A small segmentation model, trained from scratch: 3.17M parameters, encoder activation relu6.
Rows from block 5 of the encoder of a small segmentation model, named by matrix and row number. Rows with one number belong to one channel. Each number is 200 + 40 x the weight over its row's rms, rounded and kept within 0 to 999. All counts start at 0.
After each channel's rows are labels from the 100 images, of 14848, where the channel reaches its highest value: "lies over" is the class under the peak. Only what is clearly more common there than usual is listed. The data: rendered landscapes of hills, water and sky.
# convs0: expand pointwise conv (encoder.blocks.5.convs.0.weight, 288x48x1x1), inputs 0-47
# convs1: depthwise 3x3 conv (encoder.blocks.5.convs.1.weight, 288x1x3x3), a 3x3 kernel
# convs2: project pointwise conv (encoder.blocks.5.convs.2.weight, 48x288x1x1, transposed), outputs 0-47

convs0.91,191,167,222,198,175,216,149,150,194,186,260,185,274,270,159,156,231,224,203,171,191,247,212,196,297,210,135,190,207,173,204,161,177,222,151,174,189,179,67,223,193,186,214,195,135,179,176,159
convs1.91,213,237,235,198,302,218,175,186,188
convs2.91,197,241,138,146,223,182,190,153,240,217,220,187,207,201,260,164,262,192,177,184,264,227,181,247,274,163,154,256,223,221,187,253,178,178,197,194,249,218,220,198,209,191,274,173,159,285,293,160
lies over: gentle ground

convs0.279,153,199,267,230,221,241,150,227,174,239,200,210,200,259,214,159,130,240,215,119,239,192,268,224,167,221,238,130,191,191,242,127,198,228,187,215,205,159,250,286,184,195,181,253,242,183,156,173
convs1.279,160,205,233,138,188,277,161,198,217
convs2.279,178,133,173,186,121,207,163,225,104,247,205,239,142,214,216,201,210,196,197,210,242,165,223,216,230,187,200,216,170,267,238,241,204,215,160,262,205,279,272,197,131,180,282,250,191,194,204,194
lies over: sky

convs0.197,197,258,203,139,178,268,192,217,184,143,264,273,198,192,284,210,283,294,210,159,243,204,188,176,237,211,183,242,258,172,203,194,184,160,268,186,201,226,146,196,228,253,211,192,209,156,184,194
convs1.197,179,175,236,154,127,257,186,208,233
convs2.197,179,195,211,198,222,155,146,272,152,203,188,179,220,239,235,200,163,165,132,181,174,240,183,278,256,198,218,115,201,165,124,211,289,191,226,117,210,257,187,197,219,206,192,185,167,150,202,248
lies over: water

convs0.215,246,191,152,186,179,132,184,215,162,196,231,200,142,211,191,189,168,234,120,233,135,217,169,250,179,220,193,190,119,254,209,210,212,207,205,225,170,197,233,225,101,118,235,198,172,136,143,144
convs1.215,199,212,197,141,256,283,193,185,222
convs2.215,231,140,303,320,232,188,214,235,236,151,183,204,235,122,159,188,195,154,195,200,226,200,192,168,242,216,217,205,214,217,229,267,232,192,157,229,188,208,193,212,232,204,193,256,101,193,168,208
lies over: sky

convs0.71,197,241,233,224,203,194,290,245,161,242,263,174,248,163,236,244,239,172,185,210,206,263,164,184,199,315,251,248,234,248,205,210,174,199,159,255,228,233,188,171,169,214,204,228,157,231,200,125
convs1.71,184,177,193,188,204,210,215,314,190
convs2.71,98,139,130,150,264,217,163,163,241,211,254,262,201,218,235,183,247,240,237,154,193,162,203,205,158,247,176,163,197,187,233,259,223,205,176,190,208,149,262,172,240,260,218,248,228,222,221,179
lies over: water

convs0.55,223,177,235,255,259,202,128,210,207,152,248,171,160,211,163,241,156,158,173,163,290,208,192,125,200,166,201,163,180,141,207,125,138,163,233,221,214,231,187,164,166,189,247,283,208,211,233,200
convs1.55,180,170,178,224,244,197,146,169,121
convs2.55,164,203,178,174,195,208,148,261,207,190,202,267,207,217,198,169,269,163,257,213,144,152,184,149,222,196,180,247,205,193,184,168,143,167,275,137,150,204,237,199,286,179,193,202,261,144,134,148
lies over: sky

convs0.230,128,146,182,172,156,170,176,297,258,167,254,221,183,184,187,201,191,165,162,220,219,73,269,178,173,194,166,178,209,162,213,228,187,173,126,223,237,185,223,183,178,168,235,208,163,170,157,191
convs1.230,182,179,161,166,158,129,214,145,169
convs2.230,195,201,146,233,210,234,195,178,212,276,143,180,199,194,193,254,187,207,240,155,187,233,228,242,198,177,208,321,239,166,149,243,208,173,234,241,207,235,215,137,265,186,196,291,221,170,239,138
lies over: gentle ground

convs0.120,231,231,218,261,262,216,197,202,231,186,190,195,161,149,261,220,179,108,193,152,147,198,222,125,207,238,210,263,189,259,233,193,284,164,259,206,202,210,204,192,157,231,195,219,190,156,293,231
convs1.120,206,191,202,199,316,200,203,173,197
convs2.120,142,230,200,173,272,267,191,247,207,240,217,180,186,237,169,186,227,169,198,225,72,143,252,124,233,226,194,227,174,242,213,164,215,199,164,177,127,232,227,247,221,198,217,230,154,230,179,239
lies over: steep ground

convs0.36,227,175,147,224,182,200,173,264,287,207,207,234,213,157,160,134,161,163,214,231,210,164,189,253,152,253,185,156,240,216,237,220,149,233,214,179,282,210,302,174,197,168,192,261,151,219,191,167
convs1.36,233,209,234,274,271,178,228,201,211
convs2.36,192,224,219,193,196,160,184,184,210,262,179,161,186,199,189,142,180,178,322,169,173,205,183,208,285,182,213,140,219,174,194,159,115,166,238,172,207,172,260,196,234,311,159,195,165,212,209,187
lies over: water

convs0.222,168,96,179,214,205,222,184,228,238,215,252,245,225,218,229,230,190,180,128,180,202,210,168,175,174,214,189,228,200,263,226,167,210,171,176,151,181,189,190,231,62,195,247,256,191,207,109,202
convs1.222,209,159,254,245,185,118,189,201,178
convs2.222,200,246,180,160,173,251,158,241,162,246,218,232,220,195,263,197,155,215,172,157,192,160,219,187,154,136,166,228,210,131,201,215,250,236,136,195,295,204,203,220,194,172,107,179,211,165,250,274
lies over: sky

convs0.6,157,213,205,185,179,214,201,287,210,185,233,172,268,196,119,184,208,169,123,172,145,159,157,139,241,203,187,209,158,182,199,207,168,231,150,142,188,160,174,259,220,147,293,246,181,244,189,227
convs1.6,252,285,202,155,240,210,196,174,208
convs2.6,210,147,182,256,186,110,255,165,239,259,227,195,221,210,231,163,190,202,263,133,242,228,167,230,188,237,179,208,248,198,305,159,250,206,224,223,196,216,188,158,160,208,233,122,220,201,211,139
lies over: sky

convs0.152,196,114,206,119,271,213,159,208,284,218,113,145,133,215,219,178,206,191,200,163,153,237,168,217,193,187,167,222,136,253,184,163,255,190,192,162,229,181,182,270,200,205,208,218,180,167,169,158
convs1.152,181,183,146,251,172,143,242,247,217
convs2.152,203,235,191,152,181,228,188,242,256,271,185,180,175,204,201,119,192,202,189,290,198,148,172,182,228,163,268,257,274,144,153,208,188,246,227,251,213,244,228,138,170,237,249,232,255,210,199,205
lies over: water

convs0.12,256,165,224,281,203,216,166,195,151,220,212,160,234,201,203,185,152,261,229,192,215,197,275,210,278,199,221,236,295,202,201,256,216,166,299,206,195,133,218,222,196,149,226,241,245,193,230,231
convs1.12,224,243,223,144,153,130,182,220,221
convs2.12,198,214,154,228,274,143,174,146,211,162,203,195,206,165,268,264,207,231,124,227,171,132,230,120,225,225,219,196,217,183,186,156,168,201,164,121,162,163,211,179,213,205,109,167,217,196,160,161
lies over: gentle ground

convs0.233,248,166,218,259,166,173,200,191,257,145,235,209,182,218,175,189,180,323,267,164,180,180,244,172,218,170,173,232,211,246,261,214,276,251,185,224,173,220,151,182,231,161,205,196,246,261,220,149
convs1.233,192,126,175,233,206,186,236,274,211
convs2.233,250,124,135,230,210,168,236,172,235,202,236,155,293,174,186,198,234,165,268,156,198,221,184,208,213,232,145,219,223,234,228,144,177,246,248,189,182,235,261,216,165,214,307,194,203,204,239,164
lies over: sky

convs0.250,209,157,120,197,158,217,153,168,225,214,241,138,180,210,209,256,152,209,240,212,210,192,244,175,131,238,261,267,210,139,191,177,246,164,172,158,145,155,155,180,158,243,258,244,183,257,196,237
convs1.250,269,225,209,202,284,184,194,162,214
convs2.250,147,171,213,149,182,221,255,218,235,218,208,212,208,154,187,222,161,164,203,194,167,168,235,248,147,244,226,167,200,175,258,194,264,170,194,78,219,255,253,102,155,160,230,187,219,178,202,165
lies over: sky

convs0.104,228,199,186,176,189,249,204,139,198,223,172,137,193,181,257,282,254,258,234,234,194,228,178,235,227,207,171,178,132,216,160,206,187,194,270,195,186,122,190,321,198,256,177,226,248,224,202,199
convs1.104,238,223,209,197,139,204,153,147,139
convs2.104,177,238,183,175,206,132,239,158,254,175,147,209,260,183,198,199,185,223,243,174,181,267,229,281,291,250,201,198,162,252,205,171,144,195,269,266,209,174,252,137,189,168,183,179,159,210,224,180
lies over: sky

convs0.43,242,160,192,206,131,196,171,175,248,125,229,236,232,139,170,170,205,240,283,156,253,201,186,167,243,262,142,172,237,208,153,206,209,194,247,229,176,276,132,207,253,171,241,215,225,195,246,193
convs1.43,158,199,224,267,172,131,222,225,229
convs2.43,238,220,201,224,227,190,238,248,284,176,269,193,214,126,164,161,267,175,236,233,196,192,148,186,238,132,241,204,167,208,181,160,244,202,186,153,223,246,248,171,226,160,311,188,178,238,177,212
lies over: water

convs0.249,176,155,162,270,148,193,168,201,158,192,199,161,274,170,235,200,255,207,228,168,145,206,256,154,230,196,176,149,200,162,147,236,171,188,135,206,177,193,285,151,178,168,251,205,138,258,181,146
convs1.249,226,198,200,262,236,229,249,266,230
convs2.249,161,286,196,187,301,214,243,122,155,190,154,235,220,152,231,198,220,165,140,136,159,229,195,168,256,220,173,166,239,206,181,160,147,191,190,153,227,206,224,196,194,177,228,229,263,230,154,146
lies over: gentle ground

convs0.54,159,236,219,170,191,231,169,194,205,173,188,223,258,215,213,198,226,229,207,219,280,120,210,184,195,195,108,303,175,220,202,206,140,166,259,200,214,259,125,154,235,261,178,223,196,226,255,174
convs1.54,208,236,198,215,139,140,172,132,199
convs2.54,237,231,191,196,215,232,227,183,241,166,157,259,179,128,171,189,135,204,113,218,142,229,219,236,259,244,266,225,179,212,101,225,219,206,163,227,242,173,210,233,238,183,167,212,243,214,138,145
lies over: water

convs0.59,180,206,204,188,182,260,249,194,269,222,180,173,228,174,238,217,256,199,235,161,230,184,172,184,278,253,244,209,267,179,260,164,179,172,252,173,121,180,127,199,205,222,234,184,261,237,206,288
convs1.59,231,234,191,160,107,179,174,187,178
convs2.59,177,140,273,211,193,147,177,170,127,212,208,216,226,176,189,210,294,246,171,227,192,250,169,137,232,236,144,197,199,190,165,150,141,201,153,213,257,228,175,108,237,214,180,179,157,146,201,191
lies over: gentle ground

convs0.160,214,193,187,261,190,242,181,229,157,211,190,199,131,230,204,184,160,196,143,216,115,214,243,236,189,213,217,222,273,230,238,178,247,153,245,238,261,169,279,220,143,227,177,205,243,148,229,288
convs1.160,127,186,218,137,237,247,181,206,175
convs2.160,179,138,219,185,195,288,231,238,236,172,143,227,177,194,189,172,174,188,223,164,186,198,200,208,199,114,222,186,239,250,145,242,188,204,160,185,188,246,147,211,103,122,246,250,201,244,172,134
lies over: water

convs0.234,212,177,218,176,211,259,177,195,168,259,149,185,262,185,225,258,176,193,198,108,210,165,155,253,162,171,184,131,247,232,168,195,249,273,139,228,202,153,169,140,132,161,188,233,208,177,216,241
convs1.234,281,141,181,159,209,220,174,234,192
convs2.234,168,225,157,172,306,114,253,164,169,207,141,222,153,164,213,288,212,180,184,206,208,184,193,246,206,229,233,156,179,224,211,168,240,252,216,201,195,145,222,143,182,191,174,123,241,177,146,225
lies over: water

convs0.255,322,220,160,213,256,264,157,135,152,188,227,175,216,172,169,212,223,243,281,261,228,249,248,214,194,253,238,187,183,190,215,228,181,202,241,197,128,206,177,225,240,167,192,141,232,222,210,205
convs1.255,202,183,187,212,95,153,196,183,187
convs2.255,201,144,232,126,252,166,162,192,242,127,153,185,189,261,177,184,143,167,124,219,219,211,206,201,191,182,207,116,157,214,196,145,206,157,222,210,122,195,199,237,187,221,215,177,199,302,162,170
lies over: water

convs0.159,193,240,242,203,225,199,218,127,234,219,90,221,171,218,221,183,117,227,191,140,204,155,148,250,196,139,242,216,183,255,228,170,195,212,206,197,171,178,259,231,201,141,145,149,266,220,154,204
convs1.159,198,153,179,181,162,140,266,187,242
convs2.159,171,192,272,291,213,222,207,200,214,117,190,205,182,251,175,166,209,232,205,164,174,234,164,129,159,124,143,167,121,143,239,169,260,162,180,168,239,232,193,213,192,245,163,154,185,209,210,184
lies over: gentle ground

convs0.246,137,140,231,203,209,128,192,280,142,222,177,223,143,200,203,172,170,155,222,166,238,273,237,215,241,182,256,285,237,156,247,198,175,201,149,209,170,168,166,114,211,191,217,195,155,197,213,212
convs1.246,229,306,234,204,187,172,192,203,192
convs2.246,218,202,224,201,185,268,152,249,234,210,172,213,199,228,251,144,163,201,182,243,157,171,282,135,188,171,240,220,224,189,267,187,268,93,176,157,207,229,203,184,259,221,225,241,155,233,253,224
lies over: gentle ground

convs0.247,208,138,161,206,258,245,228,215,205,232,182,248,197,225,166,205,151,200,119,232,206,181,175,207,200,235,214,277,139,217,235,178,173,203,82,166,197,224,174,167,211,153,209,274,173,211,120,245
convs1.247,207,191,235,212,298,223,200,155,174
convs2.247,194,175,217,197,141,116,163,203,240,228,221,138,140,224,190,155,143,144,230,163,196,228,182,241,235,196,206,171,268,180,233,189,274,106,188,173,173,191,205,137,203,288,172,198,185,238,213,227
lies over: sky

convs0.9,211,218,302,202,223,210,244,158,190,303,237,162,211,170,280,230,178,240,155,165,190,226,209,243,169,225,201,247,184,287,165,218,241,214,161,219,168,216,208,164,184,178,275,199,168,224,222,138
convs1.9,232,248,231,205,247,272,183,163,167
convs2.9,161,189,232,196,176,205,152,189,215,171,224,160,233,253,229,202,199,252,203,276,206,114,233,172,165,151,263,226,153,241,230,212,187,184,240,183,171,98,174,219,231,222,167,165,153,145,196,109
lies over: gentle ground

convs0.187,198,177,263,156,182,222,156,230,226,182,173,155,214,241,198,166,238,235,212,257,280,112,204,249,116,196,158,239,221,199,97,205,217,216,235,143,178,209,227,170,165,191,173,211,183,129,181,173
convs1.187,194,206,202,174,315,195,201,219,193
convs2.187,241,222,229,138,205,93,145,235,188,176,175,222,221,152,252,196,212,262,196,170,247,166,162,249,157,136,182,208,117,224,212,118,187,174,221,173,245,213,172,225,179,230,162,210,222,192,172,264
lies over: gentle ground

convs0.183,198,206,233,234,242,248,193,103,218,227,214,157,170,218,277,176,204,216,219,274,159,209,228,213,247,245,134,187,217,256,166,204,177,237,189,207,125,241,200,219,155,229,173,256,266,149,142,169
convs1.183,191,177,158,190,303,206,192,176,173
convs2.183,171,143,206,254,173,250,216,198,186,289,218,168,211,223,215,160,242,182,266,244,186,140,194,145,221,145,179,187,224,218,161,241,203,203,129,241,102,177,157,206,251,166,227,182,215,277,221,168
lies over: gentle ground; steep ground

convs0.219,196,218,200,237,175,136,197,109,153,161,213,203,192,187,227,189,176,271,183,184,195,171,262,175,149,158,219,197,192,120,138,251,177,256,208,177,171,184,158,258,266,145,193,151,155,263,236,217
convs1.219,152,160,129,211,195,171,235,224,252
convs2.219,194,141,172,198,211,202,191,204,179,241,210,226,98,215,181,186,248,154,296,213,202,197,200,267,206,165,202,156,260,200,197,222,244,251,152,267,219,233,258,154,173,273,195,281,204,161,208,211
lies over: sky

convs0.220,286,142,252,182,204,224,210,176,243,116,144,223,195,221,283,102,243,204,220,196,224,195,218,187,243,231,194,154,168,208,232,216,194,173,247,245,165,254,232,135,152,183,218,184,218,214,212,142
convs1.220,197,218,246,124,210,251,209,182,146
convs2.220,203,201,271,219,240,250,220,209,202,200,291,252,243,208,251,119,240,213,173,239,207,177,171,217,260,172,181,210,185,148,204,172,196,198,169,203,210,255,217,127,247,250,239,164,265,235,124,246
lies over: steep ground

convs0.89,171,207,166,182,178,222,209,210,252,162,264,197,201,202,144,157,202,200,124,175,208,197,202,143,190,230,204,186,239,166,207,236,219,230,76,236,300,252,165,207,198,233,227,131,152,162,145,193
convs1.89,207,263,209,136,149,148,170,198,198
convs2.89,210,227,263,229,214,240,186,229,169,166,196,185,88,190,203,243,205,253,263,170,148,238,136,92,214,169,184,223,205,161,162,192,142,183,256,165,239,210,210,271,222,212,234,230,175,204,205,227
lies over: gentle ground

convs0.21,242,218,220,244,203,236,181,191,187,222,166,259,142,206,228,135,234,248,185,179,282,146,197,140,232,195,191,197,185,229,161,196,339,155,234,249,194,252,193,154,231,211,216,222,243,201,217,246
convs1.21,174,204,203,120,262,237,157,200,213
convs2.21,169,195,266,223,188,220,152,212,248,254,225,232,201,266,133,144,148,163,191,251,138,93,264,163,204,222,191,187,234,243,189,207,202,165,154,223,135,212,210,185,192,208,212,136,145,171,229,194
lies over: gentle ground

convs0.101,225,226,255,225,187,194,157,135,227,159,165,204,242,270,213,174,197,173,205,102,223,199,158,148,307,219,230,269,195,144,234,205,225,191,177,135,230,217,164,137,234,161,220,205,162,183,182,191
convs1.101,211,299,241,199,186,184,171,163,190
convs2.101,191,176,169,119,260,235,204,186,226,232,272,204,209,191,227,202,292,175,161,223,251,181,176,168,161,228,248,189,243,186,256,189,244,204,128,230,167,292,194,211,264,154,217,190,206,235,192,136
lies over: gentle ground

convs0.268,134,147,273,145,214,200,282,219,156,275,180,204,301,170,135,234,206,200,193,201,259,173,170,181,232,202,209,190,156,205,203,191,193,134,198,269,208,259,196,153,192,195,179,245,179,165,231,217
convs1.268,221,216,176,255,206,150,270,165,161
convs2.268,149,151,216,230,209,123,223,167,206,188,188,207,119,187,170,283,157,194,218,172,186,208,224,235,186,181,152,102,194,183,164,209,182,166,277,187,180,180,231,144,149,168,154,171,243,113,180,209
lies over: steep ground

convs0.173,260,190,136,164,177,217,131,301,210,236,183,185,255,192,164,134,190,174,201,222,199,198,207,214,216,260,168,192,249,235,166,234,248,179,293,157,234,259,198,255,228,243,221,207,203,160,253,220
convs1.173,159,178,168,166,188,217,141,275,222
convs2.173,272,247,229,228,252,210,259,230,270,206,227,156,184,231,207,169,207,233,233,184,181,247,141,104,202,207,212,202,196,191,245,175,291,217,239,192,111,248,134,196,170,171,231,215,159,185,220,188
lies over: water

convs0.264,198,221,211,164,177,233,159,212,199,171,192,119,202,138,190,256,256,198,252,253,182,182,274,184,227,178,179,187,199,169,206,179,191,186,216,229,167,162,125,259,240,151,250,226,158,203,191,329
convs1.264,223,169,205,147,153,138,234,245,230
convs2.264,173,191,226,199,246,218,236,139,135,230,159,256,157,200,207,226,214,218,161,268,198,183,201,218,173,132,215,131,206,174,120,237,169,225,202,125,196,212,174,276,126,118,193,172,238,193,198,171
lies over: sky

convs0.63,192,210,126,209,143,272,160,209,167,212,235,226,243,188,190,212,243,186,238,183,263,202,200,261,260,119,245,178,193,169,140,184,140,213,223,253,165,218,173,143,285,201,224,248,194,240,246,179
convs1.63,199,175,180,193,229,102,230,166,172
convs2.63,193,240,223,222,161,235,254,114,140,189,166,219,212,199,187,148,193,234,175,282,216,189,153,195,196,222,197,172,208,301,200,206,131,218,223,248,164,223,209,148,169,118,170,161,201,264,254,200
lies over: water

convs0.53,239,221,148,252,176,137,201,123,211,212,179,228,197,113,166,164,206,263,284,266,195,219,144,132,199,215,261,177,141,205,145,254,188,178,248,237,244,183,196,225,173,178,214,179,191,234,197,194
convs1.53,196,205,207,198,167,310,175,194,221
convs2.53,193,198,210,178,178,162,139,200,163,185,258,295,205,188,167,211,209,174,222,209,189,170,201,58,253,163,221,253,200,194,184,231,270,141,207,242,233,186,154,201,136,177,172,189,222,179,155,155
lies over: steep ground

convs0.210,222,245,196,156,172,224,222,137,217,276,185,296,153,198,282,205,240,173,169,232,241,167,186,204,265,160,184,191,159,279,231,217,201,205,155,222,248,260,183,191,223,224,174,151,178,203,160,134
convs1.210,182,216,217,142,141,194,233,127,217
convs2.210,208,219,196,156,196,159,245,227,194,175,174,213,223,241,216,100,139,176,121,158,216,224,136,173,276,199,195,218,237,193,129,168,234,191,192,251,148,220,223,212,239,156,181,110,169,139,199,196
lies over: water

convs0.151,141,118,175,202,255,249,159,246,214,250,104,261,175,270,220,164,222,208,285,178,194,240,195,270,190,174,238,167,172,219,167,236,252,142,194,207,222,198,192,214,161,226,221,224,174,173,184,228
convs1.151,205,217,212,216,195,207,274,250,274
convs2.151,178,195,174,163,212,244,236,180,235,243,112,263,157,199,163,203,197,264,222,238,172,214,184,226,221,193,300,138,184,228,211,203,252,195,169,184,184,262,244,132,259,239,241,138,258,211,203,190
lies over: water

convs0.202,216,145,210,182,308,221,191,220,224,153,176,188,187,201,184,226,185,237,207,305,213,219,268,239,196,204,164,182,181,187,171,183,235,195,291,189,209,194,224,243,268,230,254,252,182,116,156,226
convs1.202,197,237,210,150,189,135,146,199,144
convs2.202,130,254,190,180,142,183,164,164,287,131,201,164,228,189,164,182,155,172,157,192,141,140,231,206,199,224,187,205,163,328,198,208,199,163,227,197,201,206,184,229,220,222,128,156,224,168,196,158
lies over: gentle ground

convs0.134,246,181,194,163,210,149,234,182,254,164,181,185,257,278,251,203,214,240,235,290,261,172,165,239,116,194,235,188,225,141,140,228,241,171,227,209,203,236,185,197,167,181,132,233,196,156,216,149
convs1.134,206,190,219,158,289,221,156,158,209
convs2.134,255,214,219,150,281,141,157,182,265,234,236,209,173,207,233,229,225,220,156,212,254,206,150,230,180,82,124,198,190,216,155,212,168,152,174,223,197,153,159,124,186,199,211,213,225,224,208,174
lies over: gentle ground

convs0.29,155,178,145,216,213,237,132,233,208,163,151,225,105,200,174,153,169,189,248,172,176,285,170,240,233,119,285,190,229,203,176,201,256,193,172,165,242,201,223,180,263,242,201,192,246,219,185,193
convs1.29,192,190,194,191,143,160,202,126,139
convs2.29,223,198,120,203,232,162,224,253,118,198,260,236,199,195,254,197,207,234,138,192,188,180,165,280,131,177,165,177,143,245,176,207,285,200,176,126,176,253,175,165,179,214,222,206,246,213,168,201
lies over: gentle ground

convs0.280,175,214,99,175,210,183,125,222,296,244,117,204,130,156,218,160,194,183,172,173,194,226,196,206,210,197,203,220,176,151,252,164,219,237,116,145,198,194,167,226,249,208,189,239,182,217,142,197
convs1.280,168,148,182,170,161,176,232,275,226
convs2.280,265,226,202,121,218,200,246,165,281,160,154,154,139,177,233,206,182,246,201,158,189,128,165,140,234,234,225,228,242,182,214,197,132,240,218,213,212,184,244,181,169,253,250,153,179,206,158,264
lies over: water

convs0.28,144,173,152,212,244,221,216,254,217,232,231,191,103,248,244,184,184,201,120,184,251,183,181,212,129,231,233,135,203,216,201,150,168,225,218,173,221,230,182,190,132,235,203,268,272,156,219,156
convs1.28,185,235,257,237,270,186,188,186,254
convs2.28,161,166,218,146,160,128,177,152,158,199,234,226,160,219,171,266,191,154,275,248,212,227,162,146,243,244,172,171,189,213,202,153,152,217,253,169,200,275,223,251,218,204,173,174,235,105,188,204
lies over: sky

convs0.240,213,146,249,152,207,197,265,236,196,168,192,225,245,192,229,187,286,185,141,135,219,211,170,210,208,212,238,91,117,216,163,169,199,180,222,178,171,204,184,272,187,235,172,199,181,188,132,139
convs1.240,182,141,203,125,195,150,231,210,238
convs2.240,180,229,236,141,262,267,258,190,196,200,233,155,181,175,201,255,209,188,210,284,143,203,173,163,136,198,231,199,231,227,167,197,175,288,232,200,230,187,256,175,144,218,135,166,124,164,190,232
lies over: gentle ground

convs0.147,174,207,225,244,193,123,150,123,214,120,227,173,217,233,159,178,137,237,172,183,245,203,204,90,188,222,133,193,218,187,217,193,227,214,187,251,218,156,125,266,216,152,190,231,193,192,220,231
convs1.147,255,183,197,280,162,168,189,179,160
convs2.147,148,258,175,169,117,168,235,228,197,238,247,215,209,160,225,281,192,217,131,151,173,170,226,186,222,189,233,205,235,182,180,227,213,260,182,216,229,201,177,269,302,249,229,232,231,137,243,186
lies over: sky

convs0.177,188,194,216,126,296,194,207,188,185,232,106,167,119,194,228,144,204,220,211,137,192,182,185,188,234,239,161,201,179,218,216,209,134,212,218,202,263,183,192,160,155,247,150,244,201,227,116,244
convs1.177,219,240,293,209,161,213,234,176,183
convs2.177,192,175,262,213,189,205,182,126,169,231,214,192,188,187,206,235,197,240,208,221,248,245,178,171,250,226,207,187,209,299,196,209,242,100,181,234,159,261,245,242,177,181,181,193,239,96,263,161
lies over: sky

convs0.269,169,191,218,205,178,225,163,286,180,176,248,205,129,173,163,143,158,184,259,191,156,239,152,226,174,258,193,258,220,213,311,167,226,170,183,175,197,199,193,196,142,214,224,219,141,191,243,278
convs1.269,225,227,211,170,273,156,190,219,134
convs2.269,227,183,187,152,208,205,199,234,300,196,178,181,182,267,161,228,126,220,176,201,189,193,195,142,233,169,216,193,254,229,232,193,303,190,151,121,150,136,173,170,205,263,174,234,210,172,250,212
lies over: sky

convs0.168,224,102,180,221,248,221,170,140,188,154,222,157,167,233,194,206,180,241,162,218,228,122,229,152,134,171,174,182,203,147,139,208,208,140,180,152,195,184,150,227,235,214,257,248,260,216,146,235
convs1.168,161,183,199,166,211,184,285,228,254
convs2.168,221,219,214,131,204,199,233,168,146,186,147,238,149,174,189,217,201,181,160,170,206,190,275,252,212,309,215,147,167,248,145,209,193,257,262,170,197,208,261,182,166,159,265,231,228,239,245,177
lies over: sky

convs0.281,200,173,124,268,201,135,167,259,205,224,215,169,181,250,164,113,142,152,206,193,221,207,212,214,190,195,247,212,190,129,146,212,274,215,216,186,269,148,181,188,172,184,183,247,171,128,249,209
convs1.281,201,194,224,187,106,209,175,136,207
convs2.281,184,230,85,137,234,163,211,167,191,124,155,192,164,174,206,286,242,244,274,179,211,172,163,223,147,205,218,182,170,261,246,206,181,224,165,185,256,243,180,203,205,180,150,216,154,238,187,193
lies over: gentle ground